python train.py --encoder_arch="inception" --model="spectrogram VAE" --dataset="telephone keypad tones over noise or synthetic speech" --train_examples=39062 --n_mels=64 --hop_length=160 --input="log_mel" --win_length=512 --bottleneck="kl" --downsampling_factor=8 --encoder_norm="batchnorm" --encoder_activation="elu" --encoder_depths=[3, 6, 3] --encoder_kernel_size=3 --encoder_stem="single" --encoder_widths=[96, 192, 384] --loss="mse" --latent_channels=16 --decoder_norm="groupnorm" --decoder_activation="silu" --decoder_weight_standardization=false --decoder_widths=[48, 48, 96, 192] --decoder_blocks_per_level=1 --decoder_block="plain" --decoder_attention=true --decoder_upsampling="nearest_conv" --kl_weight=0.1 --init="xavier_uniform" --residual_init="none" --optimizer="soap" --beta2=0.999 --lr=0.0031 --beta1=0.9 --shampoo_beta=0.999 --eps=1e-08 --precondition_frequency=16 --max_precond_dim=1536 --merge_dims=true --one_sided=false --adamw_lr_other_params=0.0012 --steps=3400 --batch_size=64 --epochs=5.6 --lr_schedule="cosine" --final_lr_fraction=0.01 --warmup_steps=170 --weight_decay=0.2 --adamw_weight_decay_other_params=0.05
Rows from block 9 of the encoder, named by matrix and row number. Each number is 128 + 32 x the weight over its row's rms, rounded and kept within 0 to 255. All counts start at 0. Numbers have three digits each. After the name is the row's rms in percent of the matrix's.
# b30: branch 2 3x3 conv (encoder.blocks.9.b3.0.weight, 144x96x3x3), inputs 84-95, a 3x3 kernel for each
b30.41 098:133172115093150161151115105123164138117152099141157096073113169146111139151173146109112128133142046154142069154154177156108091133182156103078110092124125104225075099118217138155136107098101085126129121142138143112113087142127137156159129144011165089115115115128183108148175071104115143163165101125179113059146070144128111093
b30.42 090:132119145134171139061125133200123117117170146127131117128136075141161167166136140119175104119103111146149152106120115096145090126152116135066079111144126178106126128111134151119141131101112128133120103070151120127161143091169142163155110101197110097239147146104073117088105156158112038099152119070129152129111158164160098114
b30.43 105:121082115123141128090102084109160113165106146137102102154085173136165119120201089114133068152102162160156177117138114092166128078185169163142103159109105110194138123084104138178120146178119089154118158115132088181107150086166129123109121098137127160151155153151132183133093048141164133104170083106132088095116082108128126097
b30.44 101:101054106151114152093119121089117137112230073159152091154103083060123138115178111175085071179141122073104141133086180134106115116107171097120154129151132100100080148125132172118130128108087089108149148137109123074179112146126084143104079097115162083077113116202116144137129098140162156149130151094124158128142113143094158110
b30.45 101:196179096117165111102125183086147156152178142083065105162136101133104140086101073165125057127105146094136115087109173090128157132100102137176094122152166150114141150111124160115073098145092131139124122163125110086057084149121147161141122172145107057085103151105166112135116137118156143139105140135144147165150120138104141072
b30.46 100:149093145134192139129135098146081113158196171157135119170155145116154117161120105092185112138163124212116067201105085111102152102079101164180088157104114116143119132146157126089120164101161146106077184020116133156158113122143144187157101139157093098130110181163150104108098148140157156148121158165068136126099171126127189086
b30.47 096:073184135162157153127144152108182112138081110117155127111157168091072172071153090137155110102131135112159054136110134095089164105077108166116115172159155097136088178145064111177147145148123090089108166153069173094161083081134121103099155159084176074128073123134167126148157156106145108091128119170106125115168129155053162132
b30.48 096:095125150123152117123200158125159091125102163163099142139154164196169105138077151187114097118078117162148128109139151148089152121079050114086203147121161184160073124038145163091093157144180179179055136192119124111102112145146107150188157153116067039141123086169138172091155118157130150167133151143175140206101147136156147094
b30.49 101:108124155105091108110131104177150117118105159120143076115160128105101176157071144069133182177136067105101150101145074142097067084038155142139173085138139078057169171138119079135155167106128132145202107104183074152124122064134164087161123128082135123080128137138108115168116090128148179155108102090085071194166154129143113108
b30.50 103:148060103107164120155151085143151115142182136075195082109088164143104128137193134119111125148153131087115178173072091077176192141081164084168122093105133161118157104110149123102163126135142119138048093162131136180075119124203112200155115154111115093107128158202153095159137139152128154082130086118111132175133118134106080155
b30.51 099:092148137139125115134136149126129110075166109114125178174118154134113115098097119149052129171104084165115151094015127101181142087162218165106144099082148123078100165061150113102147109146077140129048055123162102131085165137126109113159119065190171072132141184192085133152090150108095182104110083130103137145143105083211085099
b30.52 097:144159073123159122168178107084146134159141120123085118145192106128145132197118086152194112075120164095133104162151100082183106100103181088144100053113150122118157163130139127145086115136181122176128222131210062081146129138119141083146166125184088163131138190177124128066115156129119119122088144076143144108133189163161172092
b30.53 099:153121103105145124151184122098130094083127110070113122125178141082115126117122103136136132116064183136129121115154122103134114162196159127143128127160127098125160100119135123203156143165119128075147202198130084083116129168142136181106195110112149128120177186075076179174155201161153082159147113142134155126123127137100157120
b30.54 099:123181113124125190103119180121108162158187168078180150091103066131116121101145144097163126110090085172090124092153152096095166083082154116145071141102146106146100092135140090155144145159143120073142117094099074112151138135154093076119113134104109094134176111123102090109127119092195123067109138068160167072171127146108060148
b30.55 095:138136068129170140143125173134158087102175157072089181061125142147117138108067123126129125068112154153077123156198142173098211111169161146123102113065124135176146141117122156056086135134061147136089094105157138105149133159134153118101087153145182136108098063146096105135099108180154103114154110111125162112186165108173108130
b30.56 111:110145106141176117097127114124124125129078141122107129139096106170133138116096217152059105155152116109158173126132112171174128213142087177113158112150132105116166162208118124189136056089112145077151096126121160178103146138156133159131160160109181179120140164120108118111161085123134104126110146098183175105148165090144098151
b30.57 102:104176096175059093131107198098128177115053114065149192196093118090113180079155138124114125127147159129159157171155129171161126154182130190125045133092139124096167119096067104126138131116090106068138173132076132181119126163099160130091156170104143164167152090161107181096099157098137143092103116141100125142119091106120112162
b30.58 112:138173155155118093153142147124127128145059168126178103155139101218090129164106122093108118165131113054127120167223101092158100159124135109124125184182071158132137138162101136125144152112112121081108125090074166187133162080090147152086076113161165223083107088164133066161098150115121118114135139141057164163131170077111109127
b30.59 093:119189114117152174164111125114094140180141187078147145098052124113079126118113120097137162128127143122137086120096144057217131103076168091108130117103179164149153100111163084114143105154101091142133090132126147107136099082152093065135118119088146064156119147102114114088111155117101155141144060098055089137150091118132156117
b30.60 103:144141156156105117158128103150132090192123168144134159173101158131092149110192076120095130150108130158121086108077170142184148124130119176126121089170122077156134142158151083157137152129148133104089133184102106107108087140148126093106142136086179091103079091136159144203138137125132136150128077179160149136139102177103104103
b30.61 096:123148123093174134142119087113207136168111168137164039054176150158091096145138175142154150087127116138112169131123112166111145163072124140064101125137130188121131169123087106067093139179091100173139157096167160145082064171130106103146134125123148060097162137157123139066134151185137165092179134069084163138098145175167100103
b30.62 104:115170118102129119127075127142114119116090157153121071132073160154130074170119154138082182096096129161143057145154115131127146092142137168144093162139146156142152149142062143135161154098135121102132082090114065121143127093171165093123099077153066088173156135088130104178117084150119102190140142118095095178092152158165146108
b30.63 101:122146118097159120109082075134117128077092116133181094125118095162129074155146104146069159085089188160179076139159108155175192121144183147099141167074066108138097166104161085136160149126079065099123091159101119149124123161159102158172119088143167153143101137140138076135154136165138122178115127148172184123167133114147148120
b30.64 106:130144110110104125134147152125152097149121089135128150153182082154088159156179137141158141183083141205125121145140096177117129157146070183132139135129142081106157146160109166099174134138141155133097159150126074087129140082090120209090132191145115149105168034125119135123132132106139153141112183124168140159124150076112161116
b30.65 093:103092104134142099108159117134168104096133149135176107144168100077093186110103120072122151155102122102124183079077073117128158111107147186161131097083115159124116151103156137157134112096129118172142101075173101171198097098120175145114095143115174146123118059136072120077119128115153142110154081168070142102142122155097178186
b30.66 094:118142099112108057076095149122070176158083129117173223182131108129071117127125079128115141179095105151171139092125079140131090124095153141133195150076155111109105131117166175091113150136158155149154094085169138111132157067130092122138127147132138152166120124135131136163112117118126177137066165091087100097164150124089137144
b30.67 093:094192140088111136114110121097107167111139160135084147139140104173104117171120066121136132187145158106134083098140086138179138134104148076098127096178131149124140155103112068113144161141108085079138109137146169112116153130119124134152116094097119179130116106107177142152104083091132124087067151150087113071090169147141196131
b30.68 104:173163095101183131130149103117132130132137095118147061139079181116196117160148161080078116134112153154150153171117138152087154183170105113088117118143122143168164117074180146112093130181154109094152147192122204143058109107149163197127171094151157105167106104126118142158114095097112084143086161149160175097110184145120128127
b30.69 094:096174154131110127146134125132135096153130170074157086140121127133129162156145089136142154086177104143123119048056094122158120108145148112106210134099197105080112134157147125140104136137046137150155144129211128132139183165175083159175090121155152105076134201188087090070169100102147161088124110085080126119133081133132123176
b30.70 094:068105195161096158144121128118165121109068127098138141163162138110104108134166086145099121136255089123130117141137072144188098119165120111147103137154102112189081111174142144114149158128078099199112132106106110148111083124143121153150152114098120141186090167128162176076091168131107132155130103111117096086175166158165120102
b30.71 107:137141091116202152180129094097095118137187108111139149087189178130039125115193107124131073136104141138101105151128126157150142085123159163144084127121096136118101161088128129056146123152084120150104157076108107171146072102156132156177112135097122149169134149115086123108155127124128169132152122141131124140155168183134181087
b30.72 102:112127077098167127150137156121055125137131106164154148159195181115062126148167078097143184051149123145138115107112113068103100091139156107097138089167122118138158154091124133158159145149095115096149154063113079097092122059167144066141104152116200109171115129069158116086080111140146100123132117163157119138101127132130142129
b30.73 100:103160149111103153080092151101197127162083126067178148117136186157137095146166137069120110113207097144151085118088179122164130089157129183162186168062137101100091166135173093093129107134167112115205098110145148122134192141160173129122098152137102190103113103114153128161086119085131150107117169162172103133157104140143162148
b30.74 114:142097099154138155125109112153166118140192090132155153117149207145144134117134087148188080101146127141090076141179094137202186098125143080170121113119097169152108081139110190119121117108159095185125111148121109096148124091159116119151116136107099235092130096125142120084081045045125134140081134091102146106146107096121192149
b30.75 103:128120139087130174187105101116155124154110131074099142111133123150160148102102088129113105111176112162151105144140125099165115133086175154165106141128178155097143135116156108091163194156147155157093170118136137101100175121164122127089140128061097132156088110153090083141112078122116094088103127106122114167150079103130116101
b30.76 100:128108136112164116179117133155128172133200078109180128188144057174122097137110149133098120121183126116038155084126120133143146111158086149142090114154213122054153148149142164169128116130083114128052096085133166141119082098111119093183153138135141141099142149127159109102160126177175104139115143099108109182091156157136141113
b30.77 101:120098141162138077170141122090169132158046136137103135096099106193128093176098118164174049193148076139111144117185123167142123074129213131108071134152154105140119115148120083143110165092093157083135174098096125154145077108098197124141097159189167208098081086104059141133137130121128146170125124166121142108101126161159125133
b30.78 098:105100163126042145193167130130073148110215108125141153159157151058150183178146105106080056103092197118121178120128175198090131187089108162122109088179153108059139116117120137143103125156142103094111117151132078064090118105173065185108122147131158089115142176107123097136127117136095159104088122135121147112074138142104124143
b30.79 086:171084117099162117113152179171199137141140076141084088072094188083124125075151073112095156156160115152127104190102156104169122167153134139176123154143126051119138165181126087116151082090124189150138145109123102130053213117120119172118102108189127189111118063116123162165105132099178125138181074142112108090129152126128105144
b30.80 094:110162138135054105082142140165173193097059152112104111187098109115114169100201101161150093153154118104180183105134108157054133086079146088165189147148167143144092120130104072173120170185122130108189061130107122117085166133097147039145118156081121127121117102112116158107131092103162133177150145157165074126101146095087110092
b30.81 099:121088138123161133111072125118108125114124092104129134176108125172133153118159120076122091178177102134180094102114107122137066092093128183111141121127137085113162146067108114127125186142105109053150101129125118185138138092174128115130089076082130084089111140133092160103139152130084103103123118085134115184149147111147095061
b30.82 100:144164094154096201103100145138117140112062140127130140094144153119181086122069088078168185097153057145115127164149159139143150151133165142148186160063132095130130208124133130096145143170096126141174180049078120098120153121145110074145164125091130094136147156092102054116172094123158165180101118121071083164163127137116082130
b30.83 097:143083060095125140151111122136152164091149090129133136120166140135168074079158150145147117182150081144127088141054129126128160103073156111136180058115146173101133118084148195092128144167092098125130150136170136079115173088161140143155096189101098071098160137133089120139152099129156122158151107128156128116125090113179111092
b30.84 099:125145142123161082118089137117135104094139126124097106149142198150112091128082112120135150159100124133110080109086130124087160131202131116089151091025121089141090174133182168077063097130143124206103071162129106194143154175145162151124086148133097121091099113213143158102154096138122154132121108085170126112131082187129108118
b30.85 105:148103131110138115073127090148145115125216105102158133104151092145140110172128148118095167117214090099142097114086176133239125103140175076062139153102115142139100145076172151161124178149145111209110145161131136146143155105178101172163134111129078084117109224131115106148073124075109088111118186122117088109136103107183132113
b30.86 102:152150167109103134139162151072148135073166078181159142077177130140081125100148108113119130055179166129100089145087131079137117129095157106122095159115183103055135129158127179141111110136117213132115123066104172209122103069124136103141099170114131139131134182180095086164071176091093146149171154132112133101113096126124145099
b30.87 098:214090117113137114109112071139162115120067141156167183155110126169109157145147124151120088102071155174133152099159136180135127173101129104105057153095166169106088167116118170068119132098081150105152057140152137132091131134128096126125164110118140114103105155166056104114111138155086130161115108151135124132175118094149167106
b30.88 092:112143137048162126123108151115107168170121138074144083127084152195091120145097134194153145149094128151166099168157134149080069100067144136067125079199080201188086150116131169136127142118095127084106105134134120189117146104096072193102107140126113079086151123118075116092132055086129162109076119167089143050110108163089150117
b30.89 099:153128135146119148119118120130109165087085142122156134120072103085106166195093165101140138167060158161114155132174106158127068173167144109117131176134116111145109097088095164184133117137059152096127098120099081246114196115127133135098089114149140120092158148165142113155097072146114128135148107118181121156148162082093095111
b30.90 099:139125124138192094125133115115128097141144069116171158151145128103132149148125152130100080082093136149103153112142125169083192106116089123124106109185101139114148123101145179126114108131186156089064161159157118109171107092142112157121098111125120105150101081149125114120104090122118128079078173143169112096057152099066125164
b30.91 103:122153152155168061167157145136114076110123131085121189194140150104067130103130161073148077100167104100093139137113088132128119153140167185162148171083130120098138159176116185078100097135096126189088139034132109166180141137152110117134158139141123246100111048158129098142092169080104142096134115112098094082116177164150128147
b30.92 108:096139129166136177177159139137110130138122109123101143162098121160163079167075138098119095127113125158110098124116142095150100065184192147168086091149113098152109123101123115109110158140086084095084117085099125133149115140167110150110129089129113162157118194133128127108119079131121110143136126109081102088086196142077156143
b30.93 099:135119169168141112101134126127132100131136118162160121142143137175090139143146115132156115129076153110124141107157106114115156123109065208169153133118155108104164140124091187149120127085167142117075154160152049146113082152139112162171117122135131129079084110142140107110126172149120105111133125156123156140120148141074159167
b30.94 096:101119161162116131124113108182134126126182171123117095164074155201102091113145123141062113127122108137165106160050130150150127079124150132125083097122148189143096097093097126109145180174155097120122177158124121116081161099134156149130107128126152064130136161160129086116099143076126122123159175148142087101127127153152148093
b30.95 094:148125141117094096118089121170137132139169121188114149108093119161160129162112156110095148117146166128144099182149130107098154162156134094145146126127107037117169081144130165144093126136059184133175120140057154141053132154111147138072121097118070119089095101126129103139122088138176146172144095140112164178100119159125115123